Rows from block 7 of the audio encoder of a small contrastive audio-text model, named by matrix and row number. Rows with one number belong to one channel. Each number is 128 + 24 x the weight over its row's rms, rounded and kept within 0 to 255. All counts start at 0. Numbers have three digits each.
After each channel's rows are labels from the 100 clips, of 14976, where the channel reaches its highest value: "peak on" is the class under the peak. Only what is clearly more common there than usual is listed. The data: synthesised sound scenes: up to three everyday sounds over a background. In brackets: how many of the 100, against the usual share in percent.
# convs0: first 3x3 conv (encoder.blocks.7.convs.0.weight, 256x256x3x3, each kernel summed), inputs 128-191
# convs1: second 3x3 conv (encoder.blocks.7.convs.1.weight, 256x256x3x3, transposed, each kernel summed), outputs 128-191

convs0.36:117118123197124106122146146146104134179175118147133122119146105107130098087159139141128104134162111152166120136125128146180125160109100110120157138139128169119119129111143164095111100142106116
convs1.36:122097099079108121100148086147089144156139152125125139104100118129119117153150090102104140169115126152133183135127123135150123102080140147130111120105119164146172118116150091081120149146141119
peak on: thunder (34 vs 1.9)

convs0.246:096111134136110156139139097108117131124123085130138160165145140105120132135146181139131103157098135155130127079165089132132084126139110106104174097169137112116139136131118150120116157144150059
convs1.246:096155137128109120149053124140106069109122123115126130132093096121134109135153190128110165109142141136102112149181111094101121086115121105152131097129156110131101140141120149104111137139139119
peak on: glass breaking (55 vs 0.7)

convs0.124:125129174127118108123104131139130128156110136174148097134108117101140154078141117139096145146118120143157133160102115162095087108158144096108131133091122156099134142103169143134087104159139112
convs1.124:113169148098111135120154114128132138120162127127128125088107111153104113128106157120150117141130123084122112100104073122094120130106153117146107156139093168095106120115147131121129128119134138
peak on: laser zap (52 vs 0.9)

convs0.17:067162125147125122173169115087159122140169118161075157140115099143146127120150146137147122146119140099170143127098088119117139141151165182132082140191143144116163153142097107115094128119118089
convs1.17:112063141086099106114109090090072088109125088148163104114106094147126087113111109113101106128117095093124110099150104096115164126100149137161111132114145112083124092163103131122132090147085127
peak on: meowing (97 vs 1.3)

convs0.0:150151134162126141141114128100175084138092125155152179118144178147138122113143087082133100134117138130094079145104162152122123165092141161186115162124142137156139179135083152100114138122130089
convs1.0:154146136143115097092111133148128082135136120101125141136124146120131117116111123088136094085116147099079131174115185149116131153115130131127059146126127085149145104114143163106153153134137091
peak on: spray hiss (53 vs 1.3); zipper (45 vs 1)

convs0.125:151134161145120150101096105116132115148139113158167146124136130077121142172122130156123139087152132151096125110117126130127144131117106110081161090136089082132096094146105074127098144129113148
convs1.125:127156129129141119098109119116113151149139129126145156106061120109136084132090141117093108138098142141121149092098156136158090097128141095113091101084112114123153100128105180103136140078113121
peak on: zipper (47 vs 1)

convs0.60:147113135115122151118124113130120158141109141120125125157114182145128107120148126143122145116127113155109118073136157107095149123116129141166155129159089125142079106079132106133119154121100165
convs1.60:047149091092122115081129065138101142132150105134091110098085145142144144154135144166111109156141065104095118110130120136119120082149126125109109091155085146132141101135121154107111135113088155
peak on: explosion (67 vs 1.6)

convs0.139:154140133126136118135127127115154107119151117096139190109113151102104137124164099152134126089136100155119100111150127133141138134126122126110101127096184105127130172095081131143129120099096128
convs1.139:116154145121125110112120080094108126133150150123123139147088154131114106080102128103122156127116120110120132153120187125110113091104104146115103114120192131080095150133104148118077135127116126
peak on: thunder (40 vs 1.9)

convs0.26:129160087144146110120101135128144143140127102147102127151143183120144154157127108102121170113142124140147091136141093102149144079168162157085110143149106132171174135115162107168147103144168105
convs1.26:145096116098147120128094119168099167172134127133121117113088177106106086134108109093152081111088090128128126117152108144170083095133107077144100120158129093100131103124120111160087104115121168
peak on: doorbell (63 vs 1.6); church bell (37 vs 2)

convs0.143:095142118141159140103150103123110121100126128127104085132120097124147117170109108121105142108130141141124171097128145097165137132124062107146218108062117117144134096109165116110126121120128163
convs1.143:107128106154099108117136145102090114137172111116123147121131065142132138140107139160128123117109150165081144099131143146153129122151096118124136108163170154164162118128104125112136086179145147
peak on: mooing (77 vs 1.6)

convs0.95:103138144176083130129111104129117122103168156144118155143116184116126121130129125196098144126138136090182130096159102110170154134129154109142141131128124174073166112177099133137090134125110117
convs1.95:107118154130131116103136087130090134136151104113113125127102103155147104104133101113119083116124065094124104111112110101074124123125108118103098117086141097123124136137123094085084113155094135
peak on: car horn (31 vs 1.1)

convs0.6:132177155109106150147126122110117132137140129127142133116153166137123101145105127102133138167153121142110150114135081113208113110117121114125117110127117139126133126096125135129062144113093140
convs1.6:134088117110128084152101122125132125124148134123134109165146123121125130139139169124139108089131137116149118112162094112064114144101111109136149109108109129128117122117153118112150107117117129
peak on: explosion (40 vs 1.6)

convs0.117:124165123151145138111112116131100136087163138118166142086105100127137129131129102147121138137148081166147116150115121143121091110108151098101148200137075131121111123094128138134134105116128118
convs1.117:136154159122097151135114114118130136119168136093130123131152121196143130121146153139138152160133123158130106143175122109173125115120123179148160121137088110115139184124136144101146131131075132
peak on: coughing (29 vs 0.7)

convs0.13:182143132132131086116136162139137122090101148128133145180164132156168162119155113124173179135127132168147118118139164178108156121166119130142140095138216160175113118124123138141140120125123158
convs1.13:120107146192133150138157183174142112142162169173140158142167138149164156152116099149173153119114106170100125108082137157119150171140122167113094144124160120131179107154128114150128091138168092
peak on: spray hiss (77 vs 1.3)

convs0.33:162154125101122066130067134100104174128096134130122145157089147142130104102145094144133130147103117117125124147155160135102164125171126118117109143125100145101154134150138105120148133157132063
convs1.33:159128111127126131158114141097117129107131146116138130102146143193104141110211114128115119159126129109127105137138166121123173106126123199123115139112111139070096116103130127134097153130112132
peak on: thunder (83 vs 1.9)

convs0.91:146108140095095178124094105101150065102102151135152138125145135130147115125113114118142118148125143114108141166115125116116132114118084108107114119100182107098113164096142140156058085144162106
convs1.91:134154094159124134154121139132129103097128129140148110119179128110152134166132129126163141126107124116126144151163139152117129153114137136129146118105107150126116151171141143112135155126158147
peak on: speech (52 vs 1.3)

convs0.171:149121085124139163084142136113140165110164138090123155097144118175114152163103167149164118169117124109120149117083129115138124115110133121096145103146141108162114111086147106137140122146107152
convs1.171:177126152144110163159093136185144105115134152146121164119120115150178151162131135175144141110163098149091135144150113115152131109133106126171112128118143135131099181156172169129106186138127123
peak on: explosion (55 vs 1.6)

convs0.9:119081154118114142178130125115138097158095148126120134119121136118148127140111112125119150155139131124155136108136131121101093152134103163105129146141121108130127143122106183147107147115148127
convs1.9:117096119154134092144078152109118112123128108120127103155138122129100093130114138115116104106095108124129111136150075093115098118131140062124147139157145089132134140126113125119138094097143109
peak on: bird chirping (46 vs 0.8)

convs0.173:106092129127138142164088127159152124163139124127138114101124107129160140107110120143110117086109158166172085083124106136097143110129166117106097149114118110153141140139167131139144100128143109
convs1.173:114124109157118121165155103133133091147152119116168130138109138147119127088122116113130146149139149169134160102154105127082165131133164130102118131148132127170084154139122128163135107137124135
peak on: laser zap (55 vs 0.9)

convs0.169:173153113157124132156143088134112121138196182118124131179126111130141115130117102166171128133102109118144140123092140088117127123145140092130121098098141145143173155124148125114154103104124138
convs1.169:161096128116125150134136151149130105114101200128101145128098191150127098118139145105139145119154136115152158181122148132168135130139119191110114096075130151133120117102075138096140099088126140
peak on: coughing (40 vs 0.7)

convs0.138:155138124118123122145143118123107141127130153122095117127090116138109111133142135106143071159157138113105083084159100133092139103165138101135132120132133083164127135101102134154116127064147129
convs1.138:129118123154148138135118146135144120151140131119108133133099139112085123161122107118111117112094133134175136109105112119088146103126158082135154126130171138126122129114161118185169158110073127
peak on: explosion (49 vs 1.6)

convs0.148:115137107146146127110068095099128071101110143111149132173115092117128145118138080147084138139133198158133118119143160134139142112139129107144165127094143176117114150107079135172084060125159110
convs1.148:110136109189134106149074141164120158102147133130109149156155133123153124144118125140138147129135235171139129125112135157148140120146139147131153148148116108117108127114103116157137169136153135
peak on: car horn (35 vs 1.1); meowing (31 vs 1.3)

convs0.90:169082136142111134154112145094115079121096126083144112130171126112161118099073147118144136113138153153103089163147154133106152126168117135153144133106127112129135140126130133110103152119186112
convs1.90:178129127193108130178138170119121147097137189147130099102162118121120154152125147117137126107107187164144101128112145166134129146119163130131146215167121161122140147145109102124132144137119127
peak on: speech (30 vs 1.3); melody (26 vs 1.9)

convs0.236:151137097104142129110124089143084085133154150122152133156119143089136113115115110111140131118117166171079120129131136125090094158137144171119111155113161133140107143080110137148120130124147073
convs1.236:098119126135146095085105079119094171111153125140106126128111123099122126178130147147105154109120090101103118143149096128090132111132135111143130174113121102123166099137102101124174107129130148
peak on: doorbell (82 vs 1.6)

convs0.87:140136118100094126159161124122124100192107147125094134097113124152126106160116099161133114114098117182143163136137163143145149143111147118112145115100156113153133099100141134107143139103125122
convs1.87:099122079121125141193099162123168109126122163090144113145061154128175140114120111142128128149128099146132111136103118108112094117123138147150119163126143149132129122141131087112120116112114129
peak on: bird chirping (84 vs 0.8)

convs0.244:165070134105129170175125112132126100174113120128137132127089140111148121113146147112131130144143134126173106105111137144115116159125138104129128138142124132110144139111159165075160188149113144
convs1.244:132147148103121131081117108094113143153099126131104136161161097155104109132100150152087084158126100117103136168161099148082126107124132133141088137157149145149120118144111106114160119112127133
peak on: laser zap (31 vs 0.9)

convs0.184:072151120177118130141164145141089105106167121137118135065078135131109120107122128069085133153097110130166111135116138156134104158156137138148143117147098140172132156164113165067136144119111113
convs1.184:032115159118138163070098111109160092123104097164138138111089116128105149127161126068141144105126125122147123147166171116159069105150118152155155145116117101117131107122142128080129110145120136
peak on: phone ringing (84 vs 1.5)

convs0.15:068134134112145086123115154143117161117115141130147144114112090116107119087129121161141122152088131115106121144100131154146145152127099103147150111131154136132129141117141102126072107164122122
convs1.15:117122138093131130124123090113103148136102118123134133090140143143136108138161141090100107136096157107101152121155194151119150131107145109145129091142117143153133132137120134136135103118133113
peak on: thunder (27 vs 1.9)

convs0.224:088099179104103131121124156123087108142127087124083117117107098139118120145113114104131150115113149165112143109164136155124155103136122151139148120130112124079109114134117130052123161101123152
convs1.224:114156143148115121113122123115103109115139105120159125140129102122139176121145125097115130115126129111119164121088146139155150112120116116161087116136148131109119074133139121112153167152071157
peak on: phone ringing (50 vs 1.5)

convs0.164:090064112151146137112114166146140120120146120149129148135109107132122142129124114138147105176154134130100122122100106128111086131113103143097166113151128092104112131100150131174112147082126132
convs1.164:136110153116140151147117139138130127120144108127127133126138176149144163110092150118176149170110141120167150142150078123128144139161167097159133137153118138142115157142135133123136134144161148
peak on: sawing (62 vs 2)

convs0.12:157130116157116141154101114141165115136119141130138127193160111089113148116172158103085135146124164141101181095134146093123131140152145101109096107111142130194163149139120151122094087127121144
convs1.12:121124112101140115139086136190177144172132146084125135161139135103155154121123134137146112095112127111100126137145123152062162150115100144130106137113100109120129114137113145170148124171177131
peak on: bird chirping (48 vs 0.8)

convs0.221:110128097068124147128138174151117101101137114128137105131120140123101128110106147111126146140176165139117125124120132130116120146115120123129082104137126113175109091103127134132130097124150105
convs1.221:123133121093138113115137094125120063142110098105129076108127123092136129083131163140103083126134088061124117139107097081101095122115100104088115094151138128110110128116107133114089148135068112
peak on: speech (53 vs 1.3); laughter (41 vs 1.3)

convs0.144:112141134136105122106174134104153145101089124130103112129134148128117129128098095128141169117118145117152148116151132179194145125190155085108152110175114123130126084124091101137114139104071162
convs1.144:161124126110124114079142111103141120114105141125108103116109148133159094105117115138097079121134078093134121126172131118119119137163108086117094143111133098128156133107128099124173105134104145
peak on: church bell (70 vs 2)

convs0.39:078118140153079116142143155150168125140164132099150099132154093128120126092097121113139129191131134134111107147150154109169127109158112105123110142127146110121127144113119129145114107099118130
convs1.39:090104106065121126147114121116080155071119098075104112102118097129128124171119091098099067159134142131153120100118121105209129087117133123113102090130107155128120131098120150111127111108103128
peak on: doorbell (70 vs 1.6)

convs0.45:118096117153123118164101156094174087117141095122121134131114146163139138186140091132156155171132144133119109078087093104134159075149114076127124144110131167131125115093125097123134143122146139
convs1.45:107130114110136094196118150132092173124134088118131120110101151151156058149141136112150147172145129146149136104133078144094146163117169112124170127140155130106123110152152115098129118123153150
peak on: sawing (49 vs 2)

convs0.237:107163112139113106128108145151138100119111107151143176175139158136129166104134106117133174095146110123152119159171109119121132108124111108110137128098155111113144133128107115136101081130156099
convs1.237:121139110091094130099076112149118106125131139094137116084092091104088093122089130100123142135120091096126132112120146130126089123129124103152130136106132125128103128104088114095131126087102116
peak on: bird chirping (31 vs 0.8)

convs0.108:119093107107126139131106116146162153113129129139106110139119111114125132093149119136133105096166172140168157141125117163133086105141115136155147178086119095153114175146113115151139137095133128
convs1.108:146139134090135153138142130102141147122127135142126132102133140127168111112111173116130128116101139139118130100170102157131067098100147150151134123150162123113079100145128109098146112123180096
peak on: snoring (41 vs 1.7)

convs0.178:143169169120124148116042154112136136086157170103139164131115190180138124144161087143100123157129150123126135112093102126100137133142095078098130119106116123148125141109132134123135130138110157
convs1.178:124142139089151099135123124109133126172210095132129116136147164169115110135138165138136134160137135115104118099113146091178150133117137118113131106126112123126104127127112161118124147100127122
peak on: glass breaking (65 vs 0.7)

convs0.81:061171165173088138127137146123096111137163114126118102108135115120118102102114102115126114141113133121146092143138146154143164148162135141153117116116128141113180136179139157110170109131116124
convs1.81:067112120100156164090146112156100087087103106148160103138150133119110165098144085087104092127142135094139116098096133141104124085118110117098126104134103160140122117125149137118146101129109100
peak on: barking (48 vs 0.6)

convs0.83:096095140114127136142116159129150090136098137143138123133117106166141138161123116135154119178103113190132183161092153127174163140120098107165094129112135144159130111106119151124155097115100131
convs1.83:100102090122157060180104135107114113070131139134121104137112139081128130160130116034130113146131101145089127122107163158132123138083114109148112149149141103122122088153128119121095140119092126
peak on: spray hiss (87 vs 1.3)

convs0.78:128144133137142152164119108145097084130142125086100131122178128106131101153163069106156103105106102130098106111088172156111134114067112135140093134151127111160163117117135159101105102148133100
convs1.78:130157116128138081137124151136102135130073114135119101125147106127135117130118114143124116117148113103163108146098158118102139138139118113150120108104122132137143142108140126129144138141124107
peak on: zipper (51 vs 1); creak (46 vs 1.6)

convs0.89:101093114145141112089125095090122115133102132138097102080117132137133127127109096143112091082111165148166110130097135163116136071166110110128129148128171151175147177155129162141124143098166118
convs1.89:129146164144142149145145175150121173106135154136151144127141140112108145120142110131113159137154138159152095145151183154135124124150108155128132142125112151091142103143124140145143119109121112
peak on: barking (77 vs 0.6)

convs0.149:149106130121141117164121156082175109137138109086130132119147133093145098141111126114158088156131171166145089125119126129103141091191135092100148101084120116142086130116144120106129114169113132
convs1.149:128130153119117151124161139124103100137109096136139175095123148054137139146116128142129122158135157152133119110126089110120101094122175094115102137137101134127120080106143121148163165134119148
peak on: church bell (98 vs 2)

convs0.130:129125116123142092112107125118141078111132109191177129154101098119135167116129160134154122158159120131120118143154115141150129099119113107125149143154173144152128130136115114122114135122105119
convs1.130:124127140117135110124137111125123131146105116136127091133158133075130095088157145080104120143133140140149105149139135164164176142145121202193141127141168143123182148098109113129165148129133163
peak on: spray hiss (61 vs 1.3); zipper (31 vs 1)

convs0.233:127093110126140137164112111159160074090117126150135165149131177108145125167144114073087101150134116124139113115108094080109122162105125124129110126100111125131141138119124124153117111121130077
convs1.233:068173132125115133093094109135156085120169133140096105126131163116088087103112121117126077090135108094106133098134041105145118120156104137102116115138120121077119111071120132107166137071132158
peak on: spray hiss (46 vs 1.3); zipper (27 vs 1)

convs0.58:115184142173135172167122118114153159119187141170104143107103118126125147141102115152104099118156088154132125092144133130186134142102114124141109140150126128134164147112127116120133165091118162
convs1.58:136096120092132104135162113085084136121092098079146119121129099132094114143138144116129120081131142088124109153159080103138141119144128133121117112120140076117095096111145127130125156138105114
peak on: bird chirping (37 vs 0.8)

convs0.34:118153126159123113129164169111120133140130105112211137088113141138158053134179121126118110136161087127108137117109163114124146141133137147137172130123133137095119090122140127138080139109130133
convs1.34:096112156074145161184096116180145128170127139117134137166133130115117061127140151095073132121107128151146128124117151105158097141094151175126118110107125151109147113149117114156108084129156117
peak on: thunder (32 vs 1.9)

convs0.155:151110139112127101110113098154110166143117161119122162191134149131121090126137140062132172112119126136095104114083121130135119132146131098123123109141104101124138097111103131156137131099090098
convs1.155:167120111117167084137114163134112117141109132161162145164116142152147104126142126096143122104129107148133104110128124119089134094171138095136106124156130142153137137131145122135110123113089136
peak on: laser zap (42 vs 0.9)

convs0.174:151117118142150066097118147131127129129145116128129158114162116226103134145135125199173100174139135097119095102106120092115102083126098112142118110142124126103116122131134142117109125079126091
convs1.174:145102109127141140189140135141102105122141117124110107134145133186104132121127135138140139125112145122149103111117110151089128116131102117126136124139128127138113134120150112109134123137119171
peak on: sawing (53 vs 2); thunder (25 vs 1.9)

convs0.46:105105137135121108092168129120122146138141153141137108127151141118134141097130117108103161117132215121159112132132099181117165117133119107127140109148153112123121169128108113142157136165129127
convs1.46:112099098127111125121181140076092176137138105135162123111129155090165125109125124156113129116132154083127114129125123114103114091153136073126134134106129105106151094139102101125118123166137123
peak on: melody (30 vs 1.9)

convs0.111:115150163084139130088129130153127186123162148105122111130125119172125174134128121123125125159145196137127098142106112182140122127120157098102171116108121114137119129085118141106121141117129106
convs1.111:116131145105115123155147213131122213137111088112134093112110119129127130123144167118106113142103165120132131118106142100120115147107152104093139097107141094188155116133134127132136115130104116
peak on: melody (45 vs 1.9); drum roll (30 vs 1.5)

convs0.106:154154129163124129088155138126098115139166124142147110128144181114134166113121161119119144155164130152124132116173117171109103098150126118119171106156157106139129107147108148122119189146124123
convs1.106:150080132095131131130120133118159149081165165135133146121140163172120135153134154137140090113089161107099154170132110145087141120139123150142152122116129105100099161098116105139132143136117132
peak on: explosion (54 vs 1.6); church bell (44 vs 2)

convs0.49:160083143113114146125146090109130119119090131105121100106158071138093141164120141169107141138130117122071123143096143110163137148111142141110127136151097110130116124106123147118145155110113160
convs1.49:097147102104144076093142106118166121164109135131108082112079127119130122132122132106082117124125128132188120110162084116122130108125134077131088128152104129155115130096121122079118121150140149
peak on: mooing (76 vs 1.6)

convs0.24:126130157138149110152123124157101143132139121136121138152182165125108123150125126126126123126163113101147125102151146058154090151066142130141111146153130101126111115132142160167131132094130118
convs1.24:084075135114123123110098068119145085126146126117121099129084126099091130120138137114087091133138101130096114107148127062101082102130116150143114108131125136137143132133142106115098137106093156
peak on: explosion (59 vs 1.6); church bell (27 vs 2)

convs0.103:129094116151152102154102150088146145136127119149117130118108143145140169101172113122108087151099111145134092131113145129131086132119107069133101161148129130109129128086144149149144143136111124
convs1.103:121099064119161067177149126140139116138134103143111123118143084122136138128093087118087149129134107116127145125128150105140128134122117112085125132129155160153158167103092125110108123157125095
peak on: spray hiss (85 vs 1.3)

convs0.29:170112109085104149102178134131095148108122135126130111099080207123130151096080152119157116119132107177107126147118149148135146081138130108133135130140112153135102134128131134098121139173088119
convs1.29:126140097112112142110080131118104151147107092130122124109079128138117129119114150120124111097122072082122149106146087076120118102087114092125108114139117114126111123125129107158108103130107121
peak on: explosion (71 vs 1.6)

convs0.74:147113081126084143127090136147197079172122159121115122115082132143139117116112115103152134141137145168113134149129136133096118117134099140125112116097119128123125137134144124155114137106145171
convs1.74:143111110126124142150116134158172126140093120134107148105081138108127208115137124132131142148132112150122118081144091119094106151135141143105114132131136140128142128124114137130157156135146149
peak on: bird chirping (33 vs 0.8)

convs0.8:127069106138124134091111141106089135125164126123127115177186121137145098114136130139132127125162201134171143141153164139108148139132115140140077140112139118137156126166138132108143105114158116
convs1.8:108088090100146114163069133112113145108123140113112124138130110097146094102115179126121140110142142131145148104124115134088086131113132170159095082117099091138095100100124125118091129107122117
peak on: snoring (37 vs 1.7); creak (27 vs 1.6)

convs0.201:111104151100156089122100128101087137105138122103105139143142105094152141145183086073123130144145142153095121118153127147134135121118115094133125130179162166139152103120115147135116085098113094
convs1.201:104121116127117138121152136118123113124112118104162177120123121098150086133168158153165151127127128091130136116110180146125116130122111123105099149135136152120120131115122097143127131126152140
peak on: zipper (32 vs 1)

convs0.254:120106130148147138093126136108116141134152154107161103142120116132131145154153132124144120144128176149128099138128130119146159078118152123154107121108114143117127116112105111078153102143169161
convs1.254:152115126078136110092133104136087148129156107099132149090093124113151144197122156135133138138160145129128126099148088117118110107118173147115138133117129134137105160134131171095157122131146205
peak on: church bell (44 vs 2); car horn (37 vs 1.1)

convs0.253:145112130172162168127127106124110131128148095144108116111154135129124123101098100120120111165184137146174147147121132106065154146102134123169116133202132138134153134119146168140163108124133127
convs1.253:179139129177102064126095106130122100094171126105133125139138183160163110129094101124141162182130147104125130125139070110120123130106149130151088143118122111075154100156100151177122120167104145
peak on: thunder (26 vs 1.9)

convs0.179:137167118143121103117102129140119080103164162140141139149121101086100138151132136125117103149102156134128144101100192145099197105133145121116100126130112118130112123093102125223115109110113091
convs1.179:138106106101153109165113109140116124111161145100137147128120129143087095135125172125134123127151126104122123100156110123076111142125109131120114071154112134122119119080152139160099110125045106
peak on: car horn (78 vs 1.1)

convs0.181:193114147153124164109138159125096138088090112120147116115155160138106140064156132123169140151135112100174132140126135120102135101135122122150176118136111125101109086143113180147130145126125113
convs1.181:220127112138162115136123125091132135150126166121105141135112115133114099086090110117135126136093137104154146065138131094113103134113141129132098153128147132109098122142156115126109105126093136
peak on: church bell (68 vs 2)

convs0.86:132132143126098106099120143105125168136122128157155155108150109182097109122093133113113084130128127157125120138101137109074106099115088128112120129143140137130156111123142119198112152117127092
convs1.86:134147133163173171177113166131123133124194089121124139111134165170131129111155130141139100149134130120122142106135123107096086095156086134104114121121112114129123145139097142140151087125123122
peak on: barking (43 vs 0.6)

convs0.142:148095131165107111079096133138137092162117115104126124147152103108134111123134132126147117181134177145105130086153140158112159112170127169134153096106136161217195109099098152131112163118149158
convs1.142:149140187163127130130169160135058134113078136107109142157140128133130114174106132142111118148139171214127161130122117190122159104102102105092154096136120151145141092110086111170132109103129144
peak on: zipper (70 vs 1)

convs0.3:058139105153116136143170170183118172126122104123131137155133122118145169139123142131110143145116192135148106119142122149110094144127124102069139121134143125120065108156130158117106132161111124
convs1.3:092081089121131133151127156113125129141140093136110113114108158126133122123106151106124098130124116110146118110124089118133096095097138110154111096090134148147130088089131130099095122126121107
peak on: melody (37 vs 1.9); doorbell (35 vs 1.6)

convs0.102:126100106118120133139116141130172121148134082106110126140115154146125157110139105118155184140148135091125148092143130184106071114111140059128119140140175118091136157089107126153088167137176116
convs1.102:134126093109110132149079134109152218109121145129103121121110141129127132145137110109162126159133128075092129100146154103119109086086117078135100141110103184088141129128121089122091110114127120
peak on: meowing (65 vs 1.3)

convs0.14:143136149160124183097122108099082080113125147134113164164158150121124148111143095133145158128086129165149167112122178135165144087119103185078179118106109140126102096101089129164145114172136140
convs1.14:120103109096105099108123112096157084116155108065134115120086119122115110125117155103107089127142099141141122102179108110117131105126119103104064082129121109090113114110149115092097162121111122
peak on: mooing (84 vs 1.6)

convs0.72:142104175141084104069099142123137081127135103129127145109129161115132118129130079148139102156132137147107084126109112187120120115142149120121132167105147121139165130145152135101113126110119133
convs1.72:136106131133130114110161133129121152089151133129109103183180178177102139127097106118127140095123157147122101152101152152127163130125086129110154096120126139133126160136070194147150106153143119
peak on: spray hiss (96 vs 1.3)

convs0.99:112137137092146122211099158124154115123136110140108144122129102137136161099150125107103179106139121141140150124146116112114097124139122142164115138082150128117169115160152111131160089113160133
convs1.99:125122123128141100172113081105173157125158136144129141135105152164137074126136150132119169113136120130110151118145119093144116198077091130094146154073148132128101149129138137106140145124134108
peak on: bird chirping (45 vs 0.8)

convs0.161:129125114109117115098057161142119154048114127142125145100082109126113123113142132111116118139099114112116145148086146119106149103132119112103145145100149104119148136128115156111109118179132129
convs1.161:113123142100135146129196136066143141085144097123107147119110130116129135116104078083167143078119096124106103110112164112099146111127115136128107111152111066109120117122149117160106146152139121
peak on: thunder (76 vs 1.9)

convs0.104:120099084114168139105126124135159151121122137095131128111119101084133111103167173142129162147111108177115112156134133113142151124128097154120193137152104094120088103121128122115111125156112103
convs1.104:143095141080136164105161125162154108120158132132125143135120119118098140092119182099079130134106104148146118147146134095121087164102126082097119158121092150090139148108137107126134114089146154
peak on: meowing (67 vs 1.3)

convs0.207:089152160147137130096121126105135157127112148124148151095119108106151085110074134101110139101174160109151162150063131104100102118141145111102121146159151138139126134112114130131113120151106132
convs1.207:138123131121123077111125133101115122117130082109122161124102122127126113121079176119130104113138145109106095124099112138117125113154120121096172156142165144139134135135121140187112128147159161
peak on: coughing (36 vs 0.7)

convs0.145:145120116133154114119112176111100102145155081093123094159132103119141108114119154090092096119126208132160128099125146157120161148103152168139168096130155188118101109089106125156111083107175113
convs1.145:113111122156100107117131186133107138107126114137129192164148156090094127108144145124163167136110217180109124155111150164119153141150143122137153124127143167126140132129076111177146114132138138
peak on: zipper (52 vs 1); car horn (33 vs 1.1)

convs0.147:132086105122133102077102116136047119153128121105145122139100128095141090096147099113099123163111209169147110132142154140098145130128153123144154142118156161165180119127170113127093130107158172
convs1.147:158136141197141152135145138119136155129145108139171164154157119139161141176124157144132193133145194170154112090125156140150151139146127149129163181113124135126150132112090136180140133150184124
peak on: car horn (37 vs 1.1); zipper (30 vs 1)

convs0.137:159079128136143140152112105148116100106110115109141104154139105052150115104154145099130125149095162187133117122156125148120118154162161120115154151106142162108124129078111116173158120098164134
convs1.137:128157159213125099088106146156108157107144147126124172155117140097151109128122145132149176148144197186094113154140084143162142091147201120161178125129118132126118139113080128173132110118163205
peak on: car horn (29 vs 1.1); church bell (25 vs 2)

convs0.151:109139149152123160152133172126123116130149131136129090093110106141121142084107144166105120098145070121121148159151115111152156099162118159106155135108151132140148139095086110103192113147135131
convs1.151:116106126120103122085156113139109110144094117087128088099127130105094135137113154166100091136113149150147078115121090091093113129112128110131122123123157141144114125091093122102122123083136108
peak on: snoring (25 vs 1.7)